config.yaml
fusion: "prefix"
decoder_norm: "layernorm"
decoder_mlp_ratio: 2
decoder_positions: "learned"
init: "kaiming_normal"
eps: 1e-08
batch_size: 256
Rows from block 5 of the text decoder, named by matrix and row number. Rows with one number belong to one attention dimension. Each number is 200 + 30 x the weight over its row's rms, rounded and kept within 0 to 999. All counts start at 0.
# q: attention query, key and value (stacked) (decoder.blocks.5.attn.qkv.weight, 576x192, the q third), inputs 0-191
# k: attention query, key and value (stacked) (decoder.blocks.5.attn.qkv.weight, 576x192, the k third), inputs 0-191
q.79,181,171,166,198,213,225,258,164,227,197,193,174,156,182,225,162,228,169,205,169,213,281,186,216,203,230,217,177,166,264,213,196,205,228,207,192,167,238,235,182,200,210,177,173,209,165,265,197,264,216,186,225,160,160,171,193,167,179,151,193,213,179,196,237,194,198,197,200,163,200,171,216,182,201,185,181,174,224,211,248,225,169,198,143,224,184,276,195,263,238,211,262,156,234,178,191,229,179,152,223,218,196,194,191,168,176,194,207,220,172,163,219,219,185,220,249,222,203,240,213,183,272,206,173,277,120,213,172,175,193,179,139,204,167,202,187,198,249,227,226,177,239,191,227,267,179,258,170,211,208,178,210,223,193,203,207,217,183,164,187,255,196,176,198,209,223,172,169,210,214,152,219,172,155,177,209,206,169,217,232,152,191,198,173,179,211,224,254,177,209,236,218
q.80,193,171,180,169,202,164,177,196,239,173,179,192,167,196,190,202,215,183,201,225,250,212,151,233,174,201,193,190,183,220,239,121,184,202,231,248,138,181,166,230,194,174,186,187,284,229,185,233,223,198,226,241,200,238,219,291,188,203,170,246,253,186,186,195,229,220,190,224,196,198,197,200,208,185,188,248,231,210,221,250,193,216,199,219,207,147,176,221,194,228,226,169,208,192,210,183,239,148,229,136,181,291,211,215,165,212,135,240,248,195,156,148,189,199,200,148,228,221,224,182,198,195,201,147,221,190,171,230,199,189,214,246,189,207,240,224,183,232,150,204,231,220,224,196,259,231,239,196,227,237,198,214,216,243,194,175,163,188,204,150,213,211,210,202,190,170,196,108,230,215,197,134,198,193,204,142,226,183,217,192,226,177,207,225,238,195,191,210,184,180,216,193
q.81,178,203,171,199,252,177,247,168,213,221,201,209,218,213,224,165,199,260,172,178,146,179,228,215,193,192,171,183,259,235,181,156,224,189,182,169,142,204,211,205,230,205,199,229,190,174,200,135,232,226,170,216,168,209,180,152,143,143,210,221,229,208,222,183,236,229,191,258,248,185,199,244,239,245,242,208,192,169,236,196,281,188,195,199,163,153,190,203,244,179,219,223,180,184,143,198,252,205,215,230,161,247,237,284,206,168,218,201,188,180,221,239,165,247,220,231,179,212,186,158,169,192,152,232,191,188,178,223,182,207,229,177,193,224,141,197,167,234,178,207,181,268,198,252,222,196,167,204,258,168,226,183,167,225,218,198,169,199,218,217,145,188,165,221,221,175,214,193,243,201,179,184,197,206,257,236,221,203,225,195,187,198,201,214,182,210,150,218,207,165,224,158
q.82,278,151,245,190,170,250,181,214,199,234,187,213,242,189,173,195,217,213,172,198,224,211,213,184,203,201,188,174,240,151,125,252,157,232,199,195,192,209,194,215,172,237,174,182,227,213,258,227,169,172,190,201,226,259,150,202,183,203,203,182,232,180,178,213,222,243,286,153,149,234,188,153,190,227,182,240,198,199,258,214,209,226,241,203,216,220,236,272,223,174,148,178,189,121,263,230,239,148,172,205,235,186,210,243,215,234,195,206,146,184,194,198,199,180,193,161,247,209,193,201,207,214,191,232,177,218,160,190,207,217,236,230,195,209,206,176,201,183,181,184,232,205,228,202,214,174,223,141,217,170,175,247,209,216,214,238,233,150,214,190,172,173,166,228,230,217,162,172,162,148,236,192,226,244,196,199,186,184,185,197,236,207,178,196,243,186,204,187,208,209,229,136
q.83,241,150,245,222,183,203,209,228,198,221,211,192,212,201,156,207,248,161,187,149,241,171,238,190,193,172,197,176,190,203,201,122,205,216,193,273,193,213,256,171,197,146,199,233,243,153,191,231,226,242,194,185,206,185,212,231,232,178,200,237,179,197,189,178,218,213,178,213,206,216,191,226,226,218,202,242,226,183,226,137,199,169,172,183,124,223,234,163,172,170,190,250,196,210,225,173,229,202,179,199,259,209,171,229,178,193,162,220,123,204,168,198,195,231,235,130,244,267,166,161,199,192,187,164,210,237,259,214,224,217,194,154,196,233,213,197,257,244,152,162,187,194,179,172,177,187,198,167,208,170,224,197,159,191,172,198,190,147,195,198,225,152,197,180,213,231,221,144,207,197,180,221,237,192,211,222,227,228,162,197,175,225,216,258,242,211,199,138,252,197,189,198
q.84,195,213,177,198,185,219,235,196,209,255,156,174,166,161,198,173,206,165,206,200,247,214,207,142,213,181,213,143,201,223,181,245,194,200,247,165,187,164,218,220,220,227,183,184,176,218,193,167,148,170,184,196,174,176,146,151,197,212,174,197,168,223,156,151,173,198,170,137,166,204,227,162,169,253,209,221,210,229,165,230,198,216,198,210,222,164,198,205,170,193,152,143,190,204,195,189,174,195,165,166,142,178,205,131,155,183,245,173,241,205,207,237,200,223,163,232,225,175,219,206,224,169,234,221,223,173,197,199,278,178,212,220,144,219,194,261,206,183,224,189,237,161,218,196,199,183,188,245,175,208,240,243,187,183,208,219,235,203,157,211,189,203,180,168,166,203,112,205,170,190,176,214,235,191,198,239,222,172,200,160,192,237,207,200,138,260,180,180,236,286,197,171
q.85,186,232,183,223,221,182,298,190,212,199,235,204,223,186,184,185,261,216,210,209,145,197,171,263,164,214,226,232,162,182,188,220,202,230,208,264,206,211,179,231,183,213,179,185,205,179,219,238,189,171,200,203,204,236,189,220,196,212,187,146,148,190,163,203,259,174,164,189,156,228,191,260,199,207,208,242,238,238,206,163,184,206,227,177,210,254,206,215,221,190,150,204,152,219,194,197,260,224,220,179,201,205,204,172,250,191,227,190,168,216,243,159,196,223,248,212,214,223,220,162,212,167,220,242,179,180,238,246,198,227,191,191,267,178,155,163,177,219,177,211,205,201,217,268,253,189,171,227,195,255,256,187,197,171,176,225,187,235,149,213,224,146,185,187,210,221,208,248,258,174,208,154,167,273,169,225,160,181,165,216,178,186,177,199,238,246,174,203,203,188,213,180
q.86,198,250,241,210,236,219,206,228,185,243,219,214,153,155,246,179,248,265,203,223,200,205,206,161,234,218,185,208,212,223,217,190,176,179,219,226,208,205,273,129,201,243,177,216,199,157,171,193,202,181,188,205,258,208,200,222,206,163,195,178,228,244,177,138,228,127,215,172,214,183,194,242,219,170,285,196,202,156,218,207,208,214,171,163,163,217,214,219,178,202,227,244,191,211,228,164,185,161,205,203,187,193,182,229,157,191,181,249,192,185,158,225,178,224,206,203,215,174,219,224,230,191,214,235,203,210,169,243,191,223,215,188,202,198,246,156,218,226,237,191,136,239,230,162,194,189,236,183,167,217,188,213,171,202,230,164,151,179,214,169,175,179,183,230,210,151,158,153,218,149,267,182,198,179,253,156,202,216,107,203,140,158,205,205,216,176,219,196,179,200,191,172
q.87,140,213,170,222,246,208,199,227,167,239,204,205,185,272,179,192,171,140,187,212,222,158,199,184,236,224,202,150,192,165,198,177,190,225,226,201,171,191,226,208,176,268,194,230,219,226,177,151,219,220,193,199,223,258,253,210,223,192,215,236,185,180,235,178,177,147,247,211,129,212,190,202,210,205,237,189,173,122,209,226,163,203,187,161,203,166,203,221,225,233,242,191,204,188,198,237,240,193,168,217,194,230,200,207,153,165,183,224,228,240,181,194,267,184,197,181,227,206,210,207,181,189,264,190,225,223,211,194,275,185,221,203,238,258,214,215,196,111,170,159,206,187,211,189,182,224,155,175,179,210,237,243,247,221,182,179,194,203,210,197,165,199,237,228,218,225,202,230,218,178,141,194,217,205,188,207,202,180,249,166,155,160,161,217,163,188,254,255,209,170,196,141
q.88,177,137,229,229,172,207,195,150,191,160,246,166,199,252,175,174,199,205,222,233,168,217,177,206,254,197,191,139,176,193,252,204,203,189,188,242,217,216,193,227,256,215,258,199,129,154,204,197,299,220,180,215,177,202,239,207,198,157,224,247,186,189,207,178,181,185,230,176,167,245,244,232,215,153,188,221,183,249,235,220,166,244,195,229,160,168,164,215,208,233,157,218,166,208,204,160,238,156,229,223,172,195,174,217,180,217,206,201,249,228,215,205,159,207,170,180,145,205,212,219,170,178,201,187,188,159,178,220,219,227,153,186,154,238,252,244,202,210,193,215,190,221,204,186,172,212,206,198,171,218,195,187,195,160,258,205,198,212,183,214,185,165,239,155,201,133,232,216,222,205,235,212,207,255,241,187,178,196,186,161,178,236,229,222,240,197,220,129,230,236,227,186
q.89,217,211,184,219,183,209,180,203,191,195,206,199,200,206,213,202,179,237,190,184,173,208,179,244,194,212,191,231,223,278,182,185,244,229,238,203,179,195,185,158,215,230,184,152,241,232,217,242,170,230,188,220,268,216,211,176,205,231,215,176,196,195,220,197,254,190,147,125,224,148,189,212,215,152,215,146,191,195,234,157,234,163,198,160,242,212,194,208,206,137,194,182,200,240,173,189,218,211,208,144,178,199,194,184,267,222,175,181,272,175,182,206,193,211,170,172,245,182,215,207,145,174,218,205,179,204,199,173,171,227,180,223,218,201,182,194,165,152,156,207,215,210,139,177,173,224,258,250,146,229,152,173,262,194,226,220,234,164,235,201,209,223,195,250,249,210,223,191,203,233,160,145,201,195,148,195,227,260,248,224,232,176,187,244,180,202,133,204,197,221,161,207
q.90,155,144,240,190,226,214,266,229,220,205,210,199,173,165,219,217,221,200,220,250,181,189,205,213,195,204,115,223,154,212,136,178,184,145,202,141,168,181,203,196,182,240,177,190,222,211,191,194,178,247,273,254,213,202,300,119,189,234,173,202,191,223,204,201,234,180,140,201,220,165,215,221,251,206,185,181,252,173,204,245,248,208,190,275,232,226,166,169,177,189,200,172,185,209,254,175,193,192,198,201,186,217,279,156,223,185,188,196,217,173,187,184,177,183,171,215,242,146,212,201,157,178,188,191,216,187,231,177,218,165,184,147,188,155,238,202,181,215,194,198,211,163,174,194,187,186,164,221,205,207,221,224,251,240,189,224,187,206,231,175,227,157,192,240,221,218,173,237,211,181,191,203,229,188,187,209,202,203,243,211,194,241,189,208,136,186,195,242,179,206,209,169
q.91,225,183,196,228,191,232,169,222,237,203,193,229,153,188,208,202,161,248,158,243,213,186,195,244,221,218,220,173,164,213,193,235,198,164,208,188,183,196,231,201,218,215,227,226,173,201,214,215,206,189,231,154,147,161,193,169,166,215,237,219,238,159,201,211,168,216,162,211,177,207,173,162,208,124,221,185,200,151,189,208,151,216,213,214,197,134,158,232,209,206,209,166,184,263,159,175,202,172,172,212,172,149,262,190,249,162,237,238,207,241,156,237,152,208,180,205,144,181,185,187,220,184,182,234,252,180,171,166,186,248,171,125,176,177,218,255,178,158,208,190,233,156,178,204,183,203,230,263,235,208,183,238,204,220,212,182,151,187,262,173,151,213,239,204,179,156,169,233,207,174,214,168,258,198,220,218,192,263,203,219,184,265,174,208,193,199,221,234,200,196,209,206
q.92,236,103,233,202,162,180,197,240,218,266,199,233,185,276,168,264,187,265,248,144,199,166,170,214,204,176,213,160,219,175,220,187,239,180,265,186,219,227,181,195,175,178,199,202,222,178,178,223,146,235,189,216,279,208,220,173,198,242,222,177,150,213,211,184,185,187,215,182,214,205,216,201,221,204,198,222,232,216,176,170,179,244,213,183,185,204,250,289,235,183,246,179,216,167,174,188,193,216,219,228,147,169,180,172,192,155,183,151,210,215,255,221,219,223,176,160,199,222,188,202,226,253,186,221,157,187,167,200,167,213,209,139,213,213,205,235,191,180,215,190,160,153,211,295,207,171,199,216,208,194,188,191,238,226,213,194,217,195,163,194,205,192,158,176,179,244,218,177,210,187,201,226,174,201,189,203,153,166,204,229,173,187,185,247,206,187,184,223,234,154,187,183
q.93,175,236,212,157,258,186,191,201,207,212,163,210,209,203,239,233,248,229,231,169,230,209,166,223,169,206,191,180,206,160,180,171,202,224,183,214,191,210,177,193,204,183,232,239,209,224,197,216,173,152,198,190,187,219,178,239,194,219,212,242,212,212,194,234,126,203,158,268,236,179,226,232,177,195,240,197,220,177,180,206,191,204,257,217,197,186,170,192,154,190,204,235,181,173,224,168,189,240,201,145,172,164,171,216,226,267,171,230,237,172,221,236,149,205,159,169,242,211,208,217,252,214,213,209,190,154,175,194,262,166,228,212,185,177,207,237,237,188,189,205,154,249,175,172,168,185,253,188,230,194,196,218,159,217,258,226,142,214,184,232,226,177,189,175,223,171,205,114,274,194,162,238,217,250,255,165,177,176,200,165,207,192,170,218,221,203,197,185,277,234,160,179
q.94,186,193,177,189,194,203,230,201,132,181,198,171,137,178,213,185,215,220,183,230,215,216,157,236,223,165,245,187,167,240,150,178,202,168,207,193,219,248,217,171,255,159,201,227,226,192,243,199,229,245,237,210,175,213,216,256,152,184,210,173,177,258,193,226,227,189,191,228,238,119,207,179,144,188,233,172,204,214,212,202,208,157,230,205,206,244,199,174,238,211,204,173,225,213,172,212,203,266,189,197,189,201,204,254,169,192,258,253,151,223,216,186,221,162,179,187,203,237,229,191,213,200,174,226,202,241,169,180,264,237,220,197,257,241,153,191,216,201,198,233,192,178,195,189,223,172,205,231,210,206,213,163,250,284,187,208,177,239,183,205,191,207,213,183,211,147,187,225,240,172,190,193,198,197,190,136,171,152,228,298,183,204,219,225,168,195,223,223,189,167,147,186
q.95,211,232,206,157,165,206,221,201,201,188,143,197,190,223,186,175,190,143,213,245,255,177,196,168,202,215,203,173,215,126,226,207,222,202,183,204,256,177,163,243,199,203,167,222,196,183,224,252,239,205,177,194,196,254,176,221,163,173,188,165,207,243,195,245,187,221,185,188,183,227,155,222,125,218,234,200,200,147,226,185,177,166,236,214,177,221,185,225,207,225,227,211,218,186,248,161,178,240,184,187,231,178,218,164,168,252,225,174,180,174,206,168,175,286,148,179,213,183,213,203,180,249,197,192,142,222,176,203,230,189,141,230,212,198,259,205,190,199,196,210,175,147,225,174,185,213,203,206,201,182,271,168,130,231,258,207,241,211,161,237,218,234,199,229,227,250,205,226,253,220,191,167,186,209,214,173,211,167,176,195,139,220,187,245,210,234,180,175,172,204,176,149
q.96,165,185,183,199,160,244,178,173,230,157,252,259,187,159,191,192,186,200,170,185,225,221,190,146,239,216,166,211,190,259,175,188,175,180,226,242,190,213,217,182,203,193,211,169,230,214,167,257,215,254,135,183,231,243,207,198,181,170,221,179,220,238,257,241,182,210,235,230,161,185,230,195,216,185,173,223,229,203,243,223,186,215,190,230,194,170,206,187,211,186,170,202,185,250,208,199,197,192,274,210,205,224,219,182,146,163,277,195,146,219,178,187,194,141,169,236,156,185,181,203,186,199,194,216,204,154,271,239,252,171,196,174,203,261,183,241,211,175,275,252,178,187,169,208,154,143,177,197,180,215,221,227,201,189,150,196,169,243,191,237,198,178,213,180,156,230,201,262,231,194,216,218,179,189,199,164,167,209,223,222,174,146,246,194,228,179,210,213,173,191,180,201
k.79,171,212,174,196,242,177,213,227,156,213,189,243,165,209,193,235,205,194,187,195,201,176,190,173,189,173,235,136,200,215,210,220,165,156,187,135,236,192,177,202,206,246,152,260,195,163,249,226,233,216,189,190,200,228,226,239,200,153,216,173,200,181,230,135,204,241,184,170,146,233,149,230,230,195,191,236,189,202,152,191,191,232,165,192,228,202,211,249,189,202,182,162,207,172,187,160,200,253,152,239,198,159,195,206,137,192,170,244,213,215,148,176,213,162,183,250,242,175,212,221,216,184,213,209,148,169,161,198,196,219,208,202,221,231,183,213,162,225,211,227,229,216,208,217,184,214,184,180,192,240,254,242,165,187,192,190,171,175,218,206,219,211,140,203,228,260,210,165,189,179,161,220,224,207,193,208,243,100,225,168,160,203,252,205,256,196,202,134,173,197,182,144
k.80,192,180,190,195,260,232,246,202,248,223,171,217,216,248,207,190,194,144,180,259,191,234,202,227,164,136,208,160,183,227,241,219,201,208,173,229,216,212,192,153,203,183,191,253,174,173,215,208,271,214,170,171,160,239,256,185,224,171,228,200,226,206,215,212,194,238,233,246,235,247,202,214,198,235,267,177,179,212,180,219,178,211,185,184,190,186,209,196,244,166,207,173,186,198,227,208,176,187,237,194,219,205,190,212,223,226,189,225,228,255,216,169,261,228,261,217,221,170,174,199,210,230,255,237,169,221,200,200,222,102,215,171,179,224,234,142,184,208,210,182,134,193,200,193,189,152,150,220,235,207,298,208,197,219,172,189,164,177,216,226,134,140,171,218,202,175,201,166,180,221,180,205,188,201,216,238,171,195,159,179,206,198,202,226,250,193,207,230,205,165,196,201
k.81,133,169,169,166,187,248,145,188,251,181,181,225,225,199,239,249,186,189,234,246,177,230,209,212,200,165,212,168,211,187,211,225,128,185,157,207,195,145,221,195,209,214,180,159,208,223,190,188,215,214,238,225,212,196,222,176,170,214,244,204,215,219,255,208,260,186,182,145,237,168,187,156,241,215,230,142,174,182,205,165,239,197,207,156,232,202,184,178,230,251,204,213,236,194,211,219,222,178,201,202,214,239,237,216,171,256,203,182,245,217,170,248,196,188,208,191,149,179,173,135,163,161,202,207,170,169,186,204,199,241,193,218,185,178,262,191,221,181,170,207,164,221,184,243,169,189,170,174,127,171,187,190,200,167,137,185,210,255,218,237,236,233,270,140,194,193,222,201,169,160,196,167,169,244,148,174,208,201,196,180,214,225,191,186,196,205,183,147,182,236,185,192
k.82,193,218,183,243,171,221,190,183,200,220,218,227,172,224,165,163,194,163,169,209,127,231,149,182,171,185,148,244,206,155,202,224,253,239,184,244,231,172,225,183,228,214,241,171,200,175,179,212,140,245,207,186,196,194,234,127,230,239,234,225,205,164,258,226,164,201,204,198,226,228,250,179,156,238,210,244,166,194,228,217,223,198,183,252,176,191,206,176,220,253,213,187,212,228,187,199,182,160,149,200,183,190,212,171,240,213,232,174,160,246,199,231,231,170,182,205,188,138,221,240,213,238,186,239,237,293,178,219,226,230,169,200,191,158,170,206,191,204,217,204,143,231,191,263,222,147,204,191,209,225,234,228,197,236,195,157,149,218,176,233,189,187,181,186,191,190,208,231,222,183,234,201,192,219,192,209,229,156,173,201,164,230,244,194,155,228,214,265,183,196,215,180
k.83,207,172,196,186,175,190,202,200,225,174,151,180,153,186,158,207,190,212,172,168,170,183,246,146,196,206,197,178,180,213,214,286,242,197,172,235,223,211,233,170,181,176,160,189,236,202,190,175,254,247,240,183,200,194,214,155,192,224,192,221,231,175,226,176,168,226,183,215,190,197,228,224,186,213,190,210,195,218,200,211,181,160,153,243,139,220,167,193,159,165,189,217,193,228,216,189,231,223,220,232,157,175,143,195,232,238,170,185,207,239,212,261,313,150,237,177,224,216,214,197,173,205,140,212,164,154,219,204,182,171,210,199,195,163,183,195,212,187,243,230,212,268,188,193,236,161,250,261,196,188,201,180,230,202,211,231,196,169,248,201,221,172,200,239,157,175,180,161,203,226,202,156,194,220,210,188,175,199,153,207,173,208,178,235,249,229,165,175,228,165,157,123
k.84,163,189,178,184,161,165,222,190,147,197,186,162,191,195,239,166,137,196,224,194,207,212,200,198,300,246,193,180,236,215,171,187,274,195,245,222,201,183,181,239,163,171,218,165,169,215,235,146,172,254,177,195,223,194,212,166,223,169,180,140,148,222,137,211,211,184,197,165,192,210,248,165,218,263,147,201,175,160,221,256,207,187,181,194,235,214,153,181,186,167,259,227,194,176,175,220,214,166,228,213,242,227,216,215,210,227,175,218,245,202,190,147,174,234,164,146,147,176,234,195,240,175,209,228,192,226,195,183,216,187,254,254,209,236,201,252,244,215,219,255,219,217,218,211,216,202,236,201,198,250,211,211,217,239,227,194,184,180,209,141,176,196,231,147,213,212,208,203,252,241,206,197,217,226,162,179,196,220,187,198,219,209,243,205,204,186,214,200,169,191,186,183
k.85,182,212,250,234,249,140,240,199,168,161,228,160,219,200,185,224,250,197,195,212,170,158,176,155,221,211,226,200,235,177,180,182,223,170,216,218,224,231,161,244,208,212,194,191,215,221,180,190,220,198,232,185,181,194,185,192,167,179,199,145,214,144,175,173,267,215,235,221,191,136,242,197,228,180,162,206,163,185,221,230,181,252,168,188,184,224,209,207,202,254,194,198,254,216,182,168,195,216,199,236,204,195,188,171,184,188,186,200,119,169,203,188,242,201,184,231,213,238,202,168,185,282,221,164,237,190,181,152,190,178,189,181,195,183,148,149,216,185,203,161,272,208,191,160,130,205,203,187,178,176,230,199,253,140,181,234,226,300,179,183,177,191,161,209,219,208,158,226,183,195,237,200,178,161,172,177,240,252,165,219,215,213,221,195,215,237,170,156,190,205,197,205
k.86,200,178,199,235,216,253,198,207,214,188,228,193,161,217,210,173,161,203,198,184,140,186,182,211,179,215,111,151,199,272,207,201,248,223,205,206,198,149,192,234,184,188,189,254,195,156,171,179,243,197,241,253,235,198,219,173,156,241,234,161,209,221,181,223,213,237,154,163,187,195,215,228,220,182,220,220,223,218,205,228,147,173,251,210,190,239,220,176,148,190,153,231,192,193,188,142,201,208,160,169,222,207,191,170,268,205,224,216,249,222,231,202,191,134,184,245,188,200,208,127,202,194,200,255,218,139,171,200,190,229,220,236,175,125,216,210,166,199,242,223,208,279,202,191,173,240,203,224,186,182,240,184,173,214,149,162,250,210,197,175,158,234,206,214,192,194,242,195,212,236,219,188,206,176,174,181,204,198,198,235,230,167,205,249,213,168,181,206,184,186,236,222
k.87,207,204,200,148,191,161,144,196,171,207,234,213,232,236,195,219,187,174,214,178,187,212,193,197,201,268,196,158,211,188,156,143,185,195,190,259,162,163,220,216,180,185,212,246,157,163,215,190,182,203,183,242,193,171,216,180,210,195,203,191,224,172,225,218,180,206,204,116,164,202,277,171,197,129,200,205,185,185,174,238,208,212,167,206,147,195,253,145,241,197,166,267,209,213,176,190,274,190,221,212,224,227,165,248,229,259,177,170,209,171,207,158,184,205,232,191,195,235,234,185,197,210,255,170,253,175,205,170,194,173,203,210,173,230,214,216,224,233,197,168,199,158,127,195,241,182,180,196,200,188,185,188,190,192,174,274,165,207,186,215,159,168,179,247,251,168,118,205,201,165,204,175,201,221,194,195,187,202,240,215,161,191,176,210,254,194,182,180,226,217,197,251
k.88,167,202,177,183,254,225,208,213,191,207,162,221,211,188,146,140,188,164,174,238,218,230,180,212,245,205,238,207,173,200,191,215,200,185,180,219,213,172,180,191,213,210,187,225,226,227,256,212,185,224,178,215,160,194,259,204,167,244,155,202,189,260,175,156,138,211,185,237,162,217,166,221,208,221,252,192,188,186,171,226,205,256,134,196,186,194,213,192,241,199,176,242,208,162,158,250,242,183,188,216,195,209,179,222,192,222,209,206,246,187,164,182,168,172,180,181,224,177,218,120,170,191,151,189,159,195,177,189,225,133,184,214,181,216,189,210,174,148,232,185,240,247,235,171,146,205,194,159,254,191,174,272,191,222,230,210,201,203,171,219,188,177,240,146,199,190,167,182,146,196,135,236,208,206,169,167,193,210,157,175,188,245,145,194,198,149,247,158,217,221,217,204
k.89,194,213,192,199,234,203,229,188,189,200,180,180,201,213,138,164,185,220,179,180,251,225,239,181,162,190,195,212,206,250,190,151,166,171,189,186,111,207,181,192,217,226,221,161,190,229,134,184,216,194,136,211,211,193,212,217,153,226,223,156,217,160,262,163,220,209,174,202,195,182,238,220,211,208,200,188,211,181,267,194,235,223,173,228,219,203,205,184,202,170,234,206,169,242,286,258,163,190,187,171,189,219,192,218,135,172,187,202,199,202,230,216,188,214,195,171,206,213,129,197,205,135,172,158,234,189,187,173,218,156,166,178,209,235,228,220,170,228,187,167,184,199,209,219,194,262,201,202,239,239,194,155,258,192,220,198,249,195,165,214,148,235,259,203,228,191,223,238,197,179,196,247,173,136,225,213,187,181,210,244,229,197,217,252,175,251,163,184,212,238,223,156
k.90,205,188,230,180,215,194,224,142,208,168,209,184,222,212,201,224,172,232,166,169,212,182,224,233,156,242,191,173,194,213,233,178,186,229,210,213,227,136,190,200,211,203,241,132,232,263,136,183,190,191,172,238,234,172,194,219,220,225,208,137,209,196,186,213,233,219,211,210,174,225,221,236,193,159,178,134,233,184,240,185,209,177,202,218,246,223,220,170,163,186,202,193,248,242,216,230,124,235,221,164,136,210,236,182,237,176,187,228,210,153,167,266,136,230,206,178,185,256,166,219,185,259,215,146,201,202,213,202,150,212,231,183,224,234,185,183,220,201,123,242,195,143,185,214,178,164,183,214,217,181,234,173,207,268,164,197,230,163,191,168,202,209,180,171,151,195,206,259,245,163,196,155,187,178,223,190,176,184,189,178,216,197,185,173,187,194,178,214,188,213,178,171
k.91,174,181,199,225,200,184,188,195,181,170,114,170,246,179,180,311,242,206,193,206,196,206,171,219,184,173,163,199,204,197,189,168,188,240,168,146,184,181,184,190,226,228,173,231,171,228,191,201,216,165,160,241,197,138,208,206,240,246,173,204,184,222,227,214,231,173,192,204,175,167,174,235,231,228,213,162,211,206,155,214,254,193,182,174,208,185,205,170,183,199,212,157,224,187,170,247,156,168,179,201,228,218,177,186,193,236,220,206,167,201,208,197,184,198,202,177,211,189,290,153,217,221,170,201,214,167,216,264,254,267,211,162,201,176,210,196,196,179,177,220,132,208,240,199,181,250,193,189,225,200,207,212,210,175,262,144,187,167,172,160,232,210,210,178,193,238,176,198,184,147,212,159,157,208,204,249,204,220,266,240,261,246,213,212,172,196,203,249,228,206,157,194
k.92,242,157,204,146,176,177,207,189,227,204,231,197,212,215,173,219,242,207,218,123,223,238,260,196,169,220,211,182,196,229,218,189,165,203,203,162,201,186,226,173,186,187,212,209,225,189,233,139,154,198,165,194,201,173,195,220,192,184,185,169,180,210,209,151,185,159,185,226,179,229,236,237,208,185,198,182,244,236,183,196,236,192,163,214,205,195,230,183,266,240,175,142,201,223,205,200,187,176,275,159,244,206,152,162,188,202,202,193,196,193,212,152,221,261,204,213,169,247,211,166,245,187,220,173,198,234,197,188,148,149,178,199,225,151,167,230,207,213,193,204,203,194,176,169,164,238,133,185,274,206,245,233,225,163,186,207,167,182,246,212,210,232,142,269,211,234,133,231,210,207,258,186,195,188,207,233,176,224,238,187,248,201,174,213,143,220,197,176,222,259,200,206
k.93,199,220,245,208,239,239,190,168,162,212,107,200,235,196,190,188,154,171,196,151,167,242,230,252,193,196,144,169,228,224,188,221,151,225,215,167,171,230,177,214,196,196,203,170,187,209,175,191,252,239,203,155,247,192,159,234,209,190,200,238,213,273,261,212,201,182,191,197,226,189,230,220,174,198,233,186,168,194,156,194,169,158,169,180,187,187,153,168,204,240,183,210,225,150,191,169,207,160,185,176,177,169,189,203,234,208,209,149,214,163,209,241,223,224,239,241,195,182,217,194,205,175,177,188,207,201,226,202,217,214,203,245,167,213,246,278,177,167,197,186,195,214,227,127,181,183,205,227,169,219,169,242,217,208,231,185,202,215,202,250,220,204,223,232,182,215,165,198,199,159,224,228,128,222,214,153,229,289,200,192,196,209,235,187,181,193,210,238,227,223,238,278
k.94,189,172,188,233,220,181,198,229,219,204,218,228,204,210,237,172,208,155,242,167,191,135,204,235,198,166,198,237,161,188,194,208,191,233,206,157,170,257,234,235,241,185,214,195,173,192,153,202,190,143,202,162,193,223,179,199,203,190,204,221,141,161,200,211,223,256,180,208,199,147,151,172,229,160,220,190,207,111,205,200,210,198,226,172,192,212,173,219,191,226,203,200,211,209,212,139,174,200,227,175,205,235,211,179,203,178,215,260,181,143,190,207,220,203,247,158,159,237,192,173,196,204,204,181,239,138,250,244,181,157,147,141,217,177,180,204,225,241,151,184,157,207,223,169,166,177,184,239,274,215,223,216,181,170,216,268,181,158,182,182,174,202,227,231,209,223,127,184,206,181,208,173,225,164,227,231,169,152,188,194,218,240,177,180,236,216,244,206,202,148,193,153
k.95,201,211,252,242,166,161,208,182,197,226,208,200,189,154,167,194,176,198,149,212,195,189,207,215,278,206,179,258,195,181,262,181,217,175,213,189,195,240,202,158,235,230,177,180,261,215,196,193,162,211,205,183,217,220,157,192,228,164,199,216,168,249,244,221,184,246,224,250,171,182,220,186,225,209,189,195,241,176,153,231,217,161,160,218,179,128,242,232,155,201,127,203,203,247,182,266,170,173,194,221,192,210,149,223,208,175,202,218,235,233,204,155,293,173,207,123,181,210,238,201,171,235,151,186,246,226,225,188,198,136,148,199,218,193,237,218,196,182,236,197,185,202,150,173,210,217,234,188,234,232,178,156,218,186,211,216,205,222,177,226,194,206,199,173,177,228,184,224,184,209,254,194,216,234,179,222,210,188,209,179,216,164,165,192,199,192,219,203,245,210,222,267
k.96,115,170,214,219,202,187,274,205,233,186,207,230,149,151,194,208,163,205,212,174,196,239,173,242,229,211,216,144,191,194,177,214,181,202,175,148,242,216,216,219,215,196,202,248,241,255,225,257,222,182,211,204,196,209,186,191,201,221,168,201,201,242,155,219,198,153,173,212,173,223,171,234,169,232,249,206,253,197,184,215,173,175,189,158,233,229,188,179,210,227,193,176,243,224,160,202,153,193,208,188,189,162,205,156,251,109,168,240,215,190,225,195,169,206,190,202,237,181,190,161,235,227,152,175,230,189,170,218,220,214,199,210,234,174,140,200,217,165,143,177,166,211,150,180,247,196,189,161,260,237,166,210,215,183,225,251,173,190,234,201,205,220,219,132,193,184,173,204,217,180,153,195,227,191,197,189,160,199,195,210,229,161,210,268,176,197,183,189,182,223,271,175